A small model that answers yes/no questions on an image's attributes, trained from scratch.
Data: trained on simulated grey scan slices of phantoms with and without marks, 245000 training examples, 13.6 epochs.
Rows from block 4 of the fusion encoder, named by matrix and row number. Rows with one number belong to one neuron. Each number is 500 + 25 x the weight over the matrix's rms, rounded and kept within 0 to 999. All counts start at 0. Numbers have three digits each.
# fc1: MLP up (fusion_encoder.blocks.4.mlp.fc1.weight, 1152x192), inputs 128-191
# fc2: MLP down (fusion_encoder.blocks.4.mlp.fc2.weight, 192x1152, transposed), outputs 128-191
fc1.621:462527448457445510557494542512554494481521463479538503472509529447517491492516534520508478506498542450520497520554520573468520507501474521519545480512492457485463476450496475461470531523528478
fc1.622:475549556557517459456526592500432587616537545415580570538611474463664563462531540535500536527404502504475558498442386504405445443598596584460468468460493412579594559503560390533540376536448581
fc1.623:520502598579438447461527483458530677555544422485565625470569486670573483569481526496468432472345427600570454552620447494431532514461482550563531495519615392532495539416536514461518421475426529
fc1.624:514472501493500484496484512499500496487497478500498510503504491496499500511498503502502493499523518500503476510506482497501499468484501515494486479512497502504481507504467502498491504502505505
fc1.625:481489501510509507492498490518490492499487506475503502494494514503500500505501497500502497496510505504505497510514504493477498503497509508511478492497512513502506487483505501508506496525511505
fc1.626:509489506485506517486511504501481505483501492501501491515513501497506516499499478488517506483483510493507497503507503503508511496494512511497496504509514496508491508486506483493509507500510513
fc1.627:492506502497498504510505516505488492491498499508518499490515498486496509488500503500498489522497513491493495485498490473519506500491505502471507502514497495522509490492495490502486505497524492
fc1.628:507514498493501492491485507490486500511509516504492495503505491505487494490495500504502496509510503504485493500499490506499488490483509506513500503508516508499517511488492495515510495522508502
fc1.629:502479500506522514494510509495479512508493499505492497508505488509505508495498511482500510497496507496496494497498478494507503497478519506507477497504485503497506515506488499492511494507499497
fc1.630:490493498507497502494496494509508499504505500505497495512496501501495501496505505503493493495504495495491513508488482502499510502503502507497508512496511495492497493504500486496507492495513511
fc1.631:494487486515472500502509480507490486496497510511509500510488506495510511500504500489492501510496496518503495482500488499495503502504500519501480511498497517486493489530500503504501511501495495
fc1.632:502508498492500501499500497495505502496492499503504503500497496496496501497500498498500503503501502503512507502499501499500499498505501503504496503492501499495500497500503491505498495494499496
fc1.633:487504507507493514493498496506501506498506505477484494508473487497491518505510492512502501501488496484508501522509504512510490489507498520510494498514506522500496497492499500521515519502486511
fc1.634:517501515495512482523487484480495486496511504507494527503490492484460489482502493493488477489495523505512503487511520491495477520502508506495497506502509494488500534479506504473531494491495505
fc1.635:461516499520535525498528536506445482535533496509502528514490490440467434471546522552498439541468462454526482458468450494463496556564525544513536551465530481518511500506431496480501450507490477
fc1.636:497509508495486497502501505501488507489493504509510496498504500499498514495489502500486496489501513496509507491509491499497500506501504485495502494497515505504488485495504500489498499498504492
fc1.637:497494502491497503512499508496491496486504501511499499499506499501505515491488495491500500488502496503499502497499502493496500489499507499510492493503515496493499507496498489496505498507499503
fc1.638:501507494498513498499499495497496510497506513503499496498498500505498508495501498500501499500503508491503499498496503510500492504497501493505508497506498500504499500500490485499502504506497503
fc1.639:503489509500486506495497503496508488495502485490488486495512489507505500503505495510497490502524491476499484496506503497500513487486513524489488502516493505511500496507494491497517507520483493
fc1.640:495481518506525506503519499504482498503502486529515501507491481496526473512468500481518492491505532504508496506517502473484504485518507515476483494488482493491498484471524503490465504514500496
fc1.641:496502508511505501518514506504507502499490492517500495497486504501497491498502486507520503502492501489502503500499503507504500511508503508503503495497505490505509494494484501494493501506492510
fc1.642:496500496505511504504498499497509494498502494503502494497497495493507507505508493490502507494490508499498486501500500500503506500503505493495518502504506498507506495500496500500500496491493502
fc1.643:519478523511534480493485513464511509500498507529529507494528476469515506502511500498484513503481505512492487522496501504492498530493494523529487505532491477520531518522490498486495476531499513
fc1.644:517512516505510496509511513511494529485510528500527459482506501482502514479500469511487485475473521463482465461494476537489472493500514515494506503509514493515520528497506511507514521492478484
fc1.645:488480511499504509497496495493512503489490488504493499496511500493494495513491491489504484513507515502507495505503502516511504513507490511505513497503491494494506493505501492491499510493507506
fc1.646:495503501498502506507499513504498501520500504517484490506501502477496507498506498509506494504499491502506504508495482492500501481508486502500494501494499500495490504503507508497493508489510498
fc1.647:503494502491488508493502493503493498504492489506492503492506505496500510497502494491509498491490503495493500500503504510497483489505509503501510504508495508501483501494500500509499492487500494
fc1.648:553454433438482535481521416387618493519491493525514456385513621523542576501486571547452511499421574552510518498435487481582496446621479468458437516543508560413407564398415529531437519530504420
fc1.649:488506498502506503500501506486523501500496512498504491502500500490502499507497499486499490501497508494500489505511499496494504498496504489498504493506501505509502507503496499506503503503496500
fc1.650:488478527488432595550550467453490416496489485361474436407426494543533543505505445578438524448500531549499537505440486439566472432529504511495434436490480493530487505448466471573433463586444535
fc1.651:505502492517499489516490476508493494486503502506502514475488512513489523479495491490504508483494504500508492503515504520503501503497541495497479492487515511515491493516512487507484508492492510
fc1.652:497500500499496499500503497502503508499493498499499502498506504499497490505500500501495497498498504501498504496499500497501497502497496497498497497499498499501504500497499501502500502494500500
fc1.653:504506497499505495496502504494505484500498494494495507499488497508496496500512493508491490505498494487498505514512493495501512494506507501500509513508513509500504504489498498490487495501499510
fc1.654:499496498490513500511496482495496497504506504494492496512493483510500499494494502514500502504502508512510499493501500503499509509494505507503517514484504507494511511486503497497506492493495498
fc1.655:483510482500491476505509506493492496500508508483512496519494514500513488494507515495498499484501491497504499488495499498492514504494499496513478498492511500491511508492508508477488499503501527
fc1.656:511522509486494499485492489514524491497501517506497494495510504483519502493511489512482515494514507501515507483513506479497504488507501501497507473514498488499500496490502499463510487503498513
fc1.657:496504509492495485482499500496495503509503516494498502500495494497498491492494496508499496482493499500498501500503499507509509507508500497503507503508505497503494503501499508506498497509502507
fc1.658:502483464477533531492541500490517494487501484512501509544510488494493499504516502476486496483477518485494503499483509498524483481502511502502488476499512490481518491497503529497493477525509519
fc1.659:515499516482483506496493497491513485504508513482475500509519493494524530500509507498517500497468505477534474502484505497532521516528503533510503512500480468519509470491524512534513479522507497
fc1.660:476469512511523507492477535470487494507570535493471455478477516519492530504490467482506475459458492509453442522495476519513534490493496538514492463513459489498519482518528518486521528487500500
fc1.661:500506494498516492503499504503508498507501498502500500497499490497493510501495498500508508493495511503501506507501498491501498491510501501494512487497504505503489495497498491490495502499492504
fc1.662:510455483505520476483498511500495503502503477507510506483497507499497501509491500503527512512506494517492498497495490517507494491467499514500495488509503498477506490496488511504487484508485500
fc1.663:498475485473523522503517498451501488515493499516494515520540521513496500462503479510524524508531517479514518491492470503513520538467516528458524490514482541506469498441498518482476517537514513
fc1.664:494487495510501499503498512499497504515500510508506497495510505509503500508484485488500489491493493502496510497494502500505509515483514495504493500500498503488501499504502506504509488510494494
fc1.665:503492494510505513503492493500506494493508520507510509489505515509497510511500505510504509483499494489506491503514506504492504498507525506504485503497502508491500496508513495496491509500502503
fc1.666:463506531517443529495483478492473546536508507507496524542557542541567505537488550448478563545427460424585541531543428468452546524500521573621499489472517444415525504483537512499516475510492571
fc1.667:503524506520502489492484537481495484486496488495503512525514506502509507515502466501528500511506487490531492493518504471508489501505492514482486485494476494500524507485479491501506512519489490
fc1.668:485546407545533528528514489504492484514413427499495450480499464507467545474464483534442440543481448515541484530495492587574451478514474497510521411529401488472469460524476553481502506469543487
fc1.669:477487521476508503548522485481502495481522487514511509488545506499536523496494516510494495523468488470513523492499508506478477491523495508540528500500498489456488492470514511513487499549492507
fc1.670:497488515492498509486489500501501487481498512496506491497495504497501501505498510504506502506486493493505501489508506481520516512497510516499498511495493501497490485507487490503489497506512502
fc1.671:502499535500476502522485500510509508509495493497501507498493486474503505504496507505508498492481493510507499510504491508509503487506507508491497512497524484494514508500508504509510491498502476
fc1.672:502507496508503504501493504499499503499497508505495497498494497489490491502499497502496502499508500493502499507499499494498498489498500501495504497503508502500495506502502500505499502494498494
fc1.673:536474519488478499467476503482500534486494505537501492526527462476486486531483494515541474505485476493508501504488488500547519502501528491486518489530532498502506453498492525504491482519518506
fc1.674:477429608516430434499478492406480588455578422482438552563547518580521439528460498428468474516466518535567515501551423501405435525462501632546524495537566413428488506506541421467457460530465473
fc1.675:504499517523498506495524510481511504488495509498489491494509511493507486502516492484501493495506483485509493474492475499503481495505514500504495497526509491496496504506501496490494512498507509
fc1.676:478503524537515471484481481533479482472525501517499514478504523485518512490504508493484499511480486517462468496514486503488506503491510515499463461508522499530471490490519508487503541512480526
fc1.677:495502497501496497498503492495511504508499492502498503495501509493498498496497504495500500495510505506500503499503502502503508503498498503492499500507502490500496497497494505489499501502502496
fc1.678:501485502502487488495496490504471506501512512504501483498516469482508508497487469506486509465506510500498488490487511511484469502472529516493498501503532486499498545486513522497509492499488500
fc1.679:498505503502501499499503502501503500493502506506506497500502497493497498494496499496500501498492498492504496497497499502503509506502503499498496507502506496495495502495498503505503500500497508
fc1.680:530501547446529388471471534482386578486463464477481465518514483505508569609417486526548449501496600573411537500486442482463545483471537497461554465563534535453586510563561512536500522542576563
fc1.681:521482516505520497498514501504496499490502477520513501510498479493507491517494482475514513490496523522492506492520477510509479503480493524493497470505502487498497505504485504479505505519494521
fc1.682:703506537392624459442479525461535468504569486428413416450369487535514505527471590563530667472431452585627279468506643408365520555464476452528521447544464499461569504530529524438538528561483435
fc1.683:489505489488503495512500509482510495503509498509482490510503488488502497516508506507501496472489501509507509497520499507494508513494498512504490496500506504514516485498499497486499488511500509
fc1.684:500512516520509496488498494497515506492495490493510501508502507492491504494491487488502504523501503516504492495501489499483484508502493495489496505506504496512511496496502499500498504497499501
fc1.685:516444448593479513541451507571504471490440462477520525481467413520468554492478517532448498504488500541516514505508510542518432482505518507467512525550476532556488456505603458565456501508572460
fc1.686:492497496509495497496504500497510494487498510491500498503494506494502498501503505499502500503509505502505492496511508491495499495508502499505493509502497505501498505504488499506491496503499504
fc1.687:503492503504528512517485524496512485484492486494505523518529489495467488505497508502509505492489506522487501493515480491528485492504501503490494496506508510499515512479485497500507489495502500
fc1.688:494501497503500499494497500501501501505491499506499494492511494493506500506504500495505511496498501504503497500498502496500497502510502500500508502499504504499501500494500495501503504503500508
fc1.689:504491499493494506522516500503491501503493495508511492497507501503520516491488471500524490498497515496491495512505502503493500494486485517501477516499507505503482509492521498487487492508508497
fc1.690:528472491513459467500498462504512490518506538447495528518493476483488527484508521473491493482522502519514499514472502484544468500498507500498521475500529482485540507492499487492500480504482521
fc1.691:501492494499499502496502496493503503493495501504496499497502496499498497499508506498505500501500508499492500513505502496494490503500504501498500494495503497499496499507494501498489499499499499
fc1.692:499504501500503502494499485489496502499506500496501499495492501509504502503503513508494496488503505506497506516505502504493498493503500513502506505512490506498499500490498499504493504502493504
fc1.693:489461465574575748534625630343506418659489428573488599548554576511544474502569394561425459447492460463473602371403579500322429473578535522464412570451388437424670512633456351734504416470449599
fc1.694:512512514496495503499498499503501497503494496496507499501500497499506507503501508496508505492502501498493502492500500491500491494502500505495510507497497505501501497500509504498499505493495501
fc1.695:473467523526506526494500515473496491496503508509481495513527526480517519499504509481499509521478509487517503507509500468505487489503535513513487478504489465498490499532503488526479557499508484
fc1.696:499502465517466493500483525465484467505474480469466501519488488512488479523514497493515495509505496526481504491494509452508495506490502490493470506477496513526511515507505497504495507495503532
fc1.697:498513495507496502505503491505497481496507499516492488508504502499508513498497488500492496502491500503508493500514496500498498500491483499498484496515514510502496513503502494499508498516489503
fc1.698:502496495505500504507502498501505508497503511499494499494503495493500502504491503500505488505498509502494499501503492495502494508507494490501497504498505499499500500496503511508499497499498503
fc1.699:479506497517492525516512484500478489512515501496496506476486496508504485512484509489494503504488509507498509498510492506484524503518507509522482491493498512482503520489510491494485481505488507
fc1.700:498550498401524530460489450478455486526471523513501541504532512511539551537438534508474498489545501486473519542536520480522513535481561435522534530472491536526514537528517407452520490494561499
fc1.701:504561329397566552312595421496638460532287575655588558408523523470546773577507585525336320604589400567454693616534617498672369558478567374480383508460486409516584586437307732472377513390486432
fc1.702:493494511516504500497485493513493501498503505486501504493502513517491508504491504493499512504489498512503503512505493488489506515498521509505469490491516521474501484504521492506504505499506497
fc1.703:489516501489522500470497498507510495490481496473447526495488517502516532495518474489522481516501505519492481507490522494502453503512506501517495483499481527505491484517505505506501503499492499
fc1.704:522491494510506482490519506504496515513491489495500496495507483493485511512511505490491512510499495493500513500496509499505481486489510503492512489509486499496510486483495511490494507501491495
fc1.705:530510514496494461487498581525473525521482493513518494548476467473506508506505469520476498510467522462464502455480538483489487504481471530471506517475516501524495457496505522482480519408461519
fc1.706:506509506491487495482489522506534501498499486495494501513511509476504505506493486487501487491487503500478488507494511500502480495497491501493499504517487495495510492490505489512500502497492524
fc1.707:496495508494506505507495503495504499484496501503491494501498505491494500490498492505507505492508511499496499490502493488515509510505506488488495511506508503511504498502481500500509512510495486
fc1.708:423513482573592659377565516542521453589433536568533645557463447569458513457603521569462348512445449479565441378610487494404508453336497539574479566312547556629494497510496460533553372495317623
fc1.709:499502505503499499499503497500503500497499503494502497497502497498499501506506498497500499504503500500506500499505505495506500502505498503500502499504502498499505502500501502501504498499499505
fc1.710:492495507513491500500506492507489504500500496489502516497493510497491488490492499502504498497516505496491500509506509496508505490506509500502488512497501510495497489503505507497493499516498489
fc1.711:498503490506494480485491496510510495511501498502510505502499496496494498511509519495505501484480486490488493494508512502494504493487504493495502502491490502508494503489490503498510490508492489
fc1.712:560513418469464582540591435317536445428490484468543469405585588456523645516458489586402573483371588649559539526476494468589458404606452524485408473485467597438483582388366523541387525547516459
fc1.713:488510512499493507499503502495490485497503507499502497512523497499513530497486485500509505489499505504514501496487497500514515486503503522492501505489494502493504492493490493507506502511521498
fc1.714:488491551488496523545486479500504482438462499514515489486521519513493534491495473503513497486463505498484478539494513503525507500540494517528476506467469487479503465455489528490517526525470510
fc1.715:503493495503496506495503502499507501493501497502497496505500507497501499505500506504500498500501500496500497499497499494484504499495493503488503498496505499496501500494499502504502500501499501
fc1.716:473500516471470582568467551466442421551424481513412486577585509464496540465474498531515450603497521496480565561443560494483503574534414518487544493502465467470540496450410491524487544502535632
fc1.717:567539458481466451441546555472513519538531476531423466565526457551469464494481488437487460440525489479533477465472525493491523479472518575460445486570454454464520498456542499461580518571510429
fc2.621:603465575558552530450474429510441470525549480551518493434426447544495510456499471489542528493497483455576530463383473365528420536430489572493523503498461459550571473567514420574579408498498507
fc2.622:484557397388498487484561496485510518460493445555453516486462559519438457482518474586423484460527482478603477499491434497491578544519474454502492550458575559461456517475322594482472534504490526
fc2.623:450490510432501519612511436511543449464500534488532414505470522429451541480403528421540575507556591407512537399445522555453463495446412469598566566386530498501515566408453539439443537427598470
fc2.624:484502482496495496520520473490500505491522511497477509499514496478487481454492518482499535518518484479466508512491497498492491505500500527504509521495502472511509511515504490529476504506478518
fc2.625:508491497488507499505487502505516504496512497484498493510501498509492501487479483503512512492488509512506516492495508481489497505489501496484516499500492492507503507512496496505508512483497483
fc2.626:514525501508518490500499492523497493508535506526460510505483502488512471489503519496493502490486488493502488468506520485498512489501474536496549483482489512524527504504481483496486498506484502
fc2.627:510510492494486508494492506471521511529483499532474471505486491507493501479486508510500501489490474530496497514525532511484485488516477504515519524470501503492479501498510520506503476497504520
fc2.628:483504485511483505513490503505516495476501490491486524497471480499512500508529489505505495513496501496531495500505517499491505505496474503476511490491478489512479486498500523482492503502495495
fc2.629:508506490491474470521491474500528493486483485529507517520498495480489484500490483526557480492485503531500471509514530479501503495557459530492480504493501510481507477466522505512464497485517496
fc2.630:514501496496496503506509494500495496505507514498513496500502501496501485497519525504485487507497485518505507486494509490488509501492521483506515491504501505488505513493502500500497506507499502
fc2.631:525499556477524506485519531484490531523522508502511505478510514513499495486503518516511488522505482473477506512520499488521500463519490497491505497507511521508508506451500472464493500505492497
fc2.632:499498509496502503496498505507496507494509494494491499497511491509507506491505501503497494501504502494492507507500502506506496503493501508500493494511495496507498500505499506491508502516499496
fc2.633:507497502477521475504496498491501501511514493536491504491496504491498486489506494488495520509490484507494522478504498481487507510482489495501488482487493502481504493481494492484505514504492482
fc2.634:494494504528482493489499537491501497511497496510495480488523496477521495509507478487525520497503509489478508498491478508489500506479487478481512462507470496540487478514487510516466492543513492
fc2.635:534512471507476531507506456426628485484435542495510456505518517536539564523424522460516612494488555530458478482527525537503501453475567517504473528452480523462453502477503500444540502444471519
fc2.636:503493477487495493495508491505506504504512518517491499493499486491504513510518499509520498517492497501493504512490514512498490480490506501501479493493493505507493499507495485515487499508509515
fc2.637:506500490509492491507497483511494494502518504488494499494500491481491486513509504499498504510485504501494501493503516493513499496489502507498505505491498497516499491501502502508501515493497505
fc2.638:490493496505500493503497496501497508489515491503511506492495494496503485503491503504498497502498494503505493499511505479496505499507498501503500495495496510500508491506503512511498510505507492
fc2.639:498507493507498513474507502492495495488483503509504514481482481489479480491475497486507508499485491520511498492506504510519504472521494482516481518495519523500485502511474525492497505462520496
fc2.640:487480467473437458511465492507512513464505450470462555501514472536475512470548518523508539548490487522479449524514478568523473494487532501529467525503466514500446503523482483518505463487490548
fc2.641:515496506471484501480498488518503506488513496492480488483500481500523502486496509511474521495509511505482505490504506480493503490490516503515503490500481500500490508529507483482519486489493487
fc2.642:501497489494488492497482493510501502510509503502512500493505497506478504496481519497496489511510507500498503498500491496493492508499497501509469500490482508496508503499513485503493483488501495
fc2.643:485487469495465517520511461537470481500507496484473492505494478514497458491503491493493501488518479472477502466507476513488503465491452509489493512461524504505509479449491503495498522488525452
fc2.644:501447492507477547518448530500478450528463474514483513530523459576494525497491475499533478475502495479546426486494546497489474545517521482494455480501505502545531493485502502509480490465489504
fc2.645:511521490500490494495508484516490485502523485475475493493504497494512520484496513508496506492494509487490500498505489489509488488484499502489508514497503515513499512511497504497501495501510502
fc2.646:513510501488496496509506512483504500493504498496511493488503508515506493509495503497499504496510493477497507497509512519498495498493502491502500504506498503501498511494492500495490498516491508
fc2.647:484492498494508484511492487499503506490514498496505487501488487503497494513497504500500493513498518481490494490485500505482495498489517514508492510482529516499516502507507482498495498502497486
fc2.648:549518526590486467519487498463446472489495501462476455551542458545500516485515504436479580491554568534523509552499483475457505480532566477490530499524540560513568472513442420506482460502556579
fc2.649:521506498508497498506487472517481496490502482502489506508494495504515499482497526510507502502497501514522505485488502496500486491499491502498495501496488499496487485508511518492504497486512497
fc2.650:556475517445498481504514525425553508522543469524504507507538516512485493470460479420502509509476528524528484529504509473510488491557474498530469482476542514481504483589480516510462516480561469
fc2.651:504487514489501495500496514491495513482507504498509485516507501506499497514523496499517496507489508479492523488488494489473495521492507488496498516482520516503510499511504488504471502512508466
fc2.652:507501502498506497503498502497501496496502500496503501501490503499498506492499499495503504498501505494500501503498497500501496498506505508496501496505505498508502504499495498499501500503496501
fc2.653:500489485502494502502501505504500514496495502509503483504494489494505512503484513502511502497484500513489490482496505517502489514506492499511481496490490499492501488502513502491497501496502490
fc2.654:495500506499495489498507508514512489488494500508504502490512509496488491506504497490502500498492496502496491512505528505509491501501477486499501491519505488506490495516502504521489506512512508
fc2.655:509493496485496524493525495499498513515504496501496515483512461480508509508487500495468504500505494509464487514531495499500482498506494495489531490494478494530501500507508499513508509515480497
fc2.656:499471505521501488504499511488457526482485485514518520502475507476475502529485508483505494481484512498494487476490486534506477503497473499508490548499496533506501534514474495533510522493513499
fc2.657:482486480502490520506507501498513482503512489513479505502509507495513513492510506505499509504504469508507488512505502490499495489505494508506495491486487500517494498495486493496507488506499501
fc2.658:507509499474505507487444470473464569494459501495500522474500467541514503530498536457479546509520488580506455513500506479504479530500487518502464497515499516560444510486498491507469501437506464
fc2.659:487506491524523497502479498478470522481479478495526487479472529490483468491477495499452485512522506544510464499535530477480457488499491493502486469505489520475497524479467524494462523508514545
fc2.660:498557494471536484545466455613558483526445507519437456518526485452534462431536567496497561600474492506574485554543501529526475454486505499528523543421497534510501524470414520494544492455521503
fc2.661:515497485505459529490499495495496508498509495486500508498509512485506494490516490509490488513514499504475501480507524514494505506477493496499484514489497500496488497491499507484498488487513502
fc2.662:511531486508485512523511451487510494484483497509486516511493489491516473506509532502525522496509530509492495492534512461495482472512488536493503486495459507514479508466501482498515481497509502
fc2.663:517453541543479552516501495523536521485542456513476473435474482479506493523466533457573490492469455563462492519565507497494515495486456436528494533460491434482511529537482502513602509455477472
fc2.664:526501488504481501492515484494509484519490506481487504494500480485516477494503496493520505521497503483506488483521504525498478485490518500538516505486487500528493497476463485510491497505494517
fc2.665:493492517504496504491506527489490491497492481493506493500494497497494499485501479492501501490507512502516512486510499486492499503486501496510505514504515505516496491481493499528496495488489497
fc2.666:518471571486566463536560500491573525474448558530471515438507441467466448472416460469528450492522498548439481453492552559482479501433432434435545545432487489460496566466449494467459507478589430
fc2.667:532465504474489495471513458553433481503498490473448461489484493478517525486507499492473521482448552473469494514475504533494483460493506513506488501484504482570491500508567505489518483489524528
fc2.668:497530501472455540546531492447534534550566484530428495512523491528556518519538540437511525487512489508423510508497492450416526493556545520518492487474497462560530498477461469472481533488453520
fc2.669:535512486513516485481495515505502516511485516496487476496464500502468473492515512475484524488533485517522478494532510494511522509483501493467470502469498504540498490542507510451504535475495505
fc2.670:505500483501498500504519494492497516511496502508493505500485501489509505467506500500505497508513507519488508499489503498489505507507502488484516494496503497500508496513505502503517501498510503
fc2.671:507493470495505516478494511486478506487511509485518501494507489546504472500542478467503516500516541469476482490473505516472483496484497518498511509467501514525497476489470488476502512504510497
fc2.672:511499506496504494499513498486499488490507496499503508496494504502501518503500507500507496498490505490504495503511499511505506503484496491510500497503500497503490502494504496494498501501498500
fc2.673:509515495499510498511504497507498497508487495487466565502504563492507501521515493510523529494528522506492495499501534487473488510501487492491516469435463488516516514519502508475518525480529506
fc2.674:489531423470530523562509450533575479456475524510549488436516507452499462516474566543510560424474417513473541490579567536518550484556445460481424514411512541555447543433446586489444608457566510
fc2.675:504503474479515505503493508497508521503512493501496496516517486525493506507501524487515528488491520520491496500482521501495477503513509465498490490502460499509478494506537523510519500512489501
fc2.676:486491477513525462489512534508494533506485505508503479496520497505506499511484508510494501490490494471503472519482464478471508496536495522481524543446507513511502502512551470530522524471519476
fc2.677:508488486496495520507499502505485493477508496498499498505505502494498488510499507496497509504509486497497497505513495511494500500491484495506507512493495499517510515499509498513510488517486502
fc2.678:479511484490488521519497473519501497503487473502471516480496492512497496473536523478543514522494500517513487471535501513492518514536509495490478482521502535540504471474496484498452507476506528
fc2.679:501493493484489496508485495504490508506495499495493494500504498509512500497489498496492492505494502507510506504507508507499484495488514503503491488506499505513502491498489505493504495503503497
fc2.680:441539538459454515445472524498539461492509479480554525489561524493500472544505402514494432493596467457520537469510510497474462566544476528501493514501499467528491500499434499471508514489525514
fc2.681:480482494482470479502519469492493518492497523489491526513520472506516481483511545516495495495510476488468486511480521466474510464514497501487469519493467522508497478476501496520493503485483466
fc2.682:526475556579449598504469532498533525578582537459519501506487508320491520437554485536436536490436485431388431528485468518466507451526384514462514424432563482431561505500422408565538468507559552
fc2.683:497468494540489521439504469504473476481477511496510499508478516498498510480494514492504520498507508509509483507459494469489496496495477499509513502512492493467497516473506475497473519440488479
fc2.684:497479487483500514521494506501490474498508517523496498498522492507494493515496507498488499482501511474479505518500502493496515485504488493521507492506497494481500505501503493493487491485504517
fc2.685:482460476478533527524477507499522468517508543505495510429525523474510541493460494529494458524485454516482529539495510485468554509479540491532448483480523535439468524491469514472475509507485495
fc2.686:529490500480513485496496491503480517485506508506502499503500497483501518492495495475512512502508514510514511485485506482477491488487497503505516499506524489522507506485513510494522496509481516
fc2.687:523482502487478501500500465521499476523506517511511471476477482509544540504510512496502504498526501470526496502521486511474522515491509485508501508444504476495488487498500523486495520490489537
fc2.688:499509502489484490511497500499502496488515504491516509510501494502488502477501505510502492491502511503498496496500494499504489481486502499499486491499498503505493499502497506498497501498491482
fc2.689:464502535480492486463520480514497473492519499473467518489479492495504503482512543498526526486465453480466517510500490504518500511486486516494527481474495484514530516512491482502497513532498496
fc2.690:473513430481552527460522487506469479482503494522512434505496479505515478528531490516534545494487501500522527455529509505428483515487507501491508535491460532516470477508502603502471541520491516
fc2.691:499505501512508500511508507525505490513495477485500492499492503512506508507467498488495501504488479505491493480511489503494503494500489505506499484492510502514490501488494510498503502509498492
fc2.692:518498503490491473513487499523511502481514507507498505495509482488510501474492501483521510501488497506502486480481487480498500484474504494501496498484512498502495514497485500502509505492481479
fc2.693:508458528470467385534428441445507584429509452462458478495529468485425572566464519560513439539514501541518500572530391516596544510508466416459503491560523496450409497569484542409508580490496558
fc2.694:507496488496494499502502508493509496488496499507499500496491499501489488489496493502500486491503504500502492504504496505494511501495510503507505506487493494520492505488486507501499487501499494
fc2.695:505527465473498449465504484526516487517462535490489436476478480499473513466463540508495494508500500503524484516520503520524502518480499538488510508471526492536536516512474548451508435493503486
fc2.696:532517530471530467461479477558448523504558472528510477471511514482520550473486490461524538483488519456564488480466494518495471462482480518529522476505476465504481482477533503457492511519533508
fc2.697:495492483469498508478505504511484484499480495506496487512517503509507499520501497495489506503490486480495494529482508485506506469492515527521485484497488505510490513480486490501490509486502501
fc2.698:504504500495500491505501493510502505480506491498498497494498492499514500495507493503501512511496507495511487499492500498503507487496495491507498497506506501502498500504491499490511505497498514
fc2.699:536476472441511453484479523476488498505474533531511483517500459501498548477496469493525527488485504496497493506505498471508475493481514467508456503490469532497497508493530521515521531474506478
fc2.700:493487519534480491545513557500541518452454517551484528518466506488503543520531486519500441538431512505521485438531464528545488511472451488526487498522520524513495504503461528489460517480475420
fc2.701:483535483476486492508521556369532567416379446534401497500565532538478597547466512540415457554377496570467468612552429535509473538566574493497536419596560510427381554439516485503411539509573480
fc2.702:493491492485499493506494515504498516504497498497514492497497511493497483493502483491503502490512519501500508510485504493484489504493508496496505503517471498510501514497487513498500496510508489
fc2.703:535464519494494512525498510471483526503518527520513486514500495517481517504487521497483544481518495515495523512434511508537504540486525497505512517497476489484478510478526497500532479498503503
fc2.704:497512495474461517514461493494509472480505521501503519495478531486557444484541470519509505494494510527486511514536514495490543507534447495526501526489486483494483496473490498462525484512504501
fc2.705:480517484467457525476483412434469479532485464455492505541533571531537502455476552561509511583441450544474542570496488530504485502515571523519446483529488527520493530527486503481539474582539522
fc2.706:502466466521492516480516472512504484528511506496498506489475475489523503492514519483472517490497509505476466505491491470483512512498510462504492494542514512522509505528517499461515476474495482
fc2.707:495498495506490502509513507509523501526505494514498500514495486488492499490509512505492507517487489483500496510496514526495496467492494510507503504476490507504508488497498502504497487469511520
fc2.708:540515482586488477461612580445432515616466454541497507607460514487517523533455516561452547574408519488539585514427543440513445502632568574488493525432512396557520481515501370513484446437559585
fc2.709:508499499499500493493496503509496498499507503506497493496495499496507505492505495490507499493502511504507499500491502492493497486495504503501503503499499499507500502499496502500504497505500508
fc2.710:501499501494499481503498512493518508491494485502506483511507499510494505513501496507500506498485513489520504478497495501483495513487503495514519505496499498516507504517494495508488502506499503
fc2.711:516505485481499519516492491482480520516500484505512500484490497506518493504493499478499497532503501525501491493494495516512491508506491509510490492522494487500507489501487488504501500495510513
fc2.712:629492604484472499504464484562469543495558472509432459515465455554516547517545463450519562489512522464468427460498504422392457533512505479530518532457547457517523403477576366518531440479510563
fc2.713:519502495502494484469492511520492530504507482519485489505466475504480473498530470471516517484505529511510470518530495500483477464500510490509516519508502494510489500526493510517520494488492512
fc2.714:497485467449496519478483501513468533589584510536523515569468491454538476529465547423489520469533531479498443430548501447434506519440492486525584545503517491535514579565513439504526444508558463
fc2.715:500502510495502493498501498497507499505495501494500509500502501502499498493508495493506510505504498498498502504504487499506497491499507506503499504495505506501503499498496497500503511495491485
fc2.716:556428428431433477437515465552442519441573573403553492525451516546625464556527563368579544422528546412491429427507494477507487546469504543604584593430455471552503542588503484502602433513470443
fc2.717:476480472506518503521437513389496503483470467493481456404500524499517530504529574515468572505443522540481481542505516631500438457512573372482538470561507550561402564467518620502491546493498588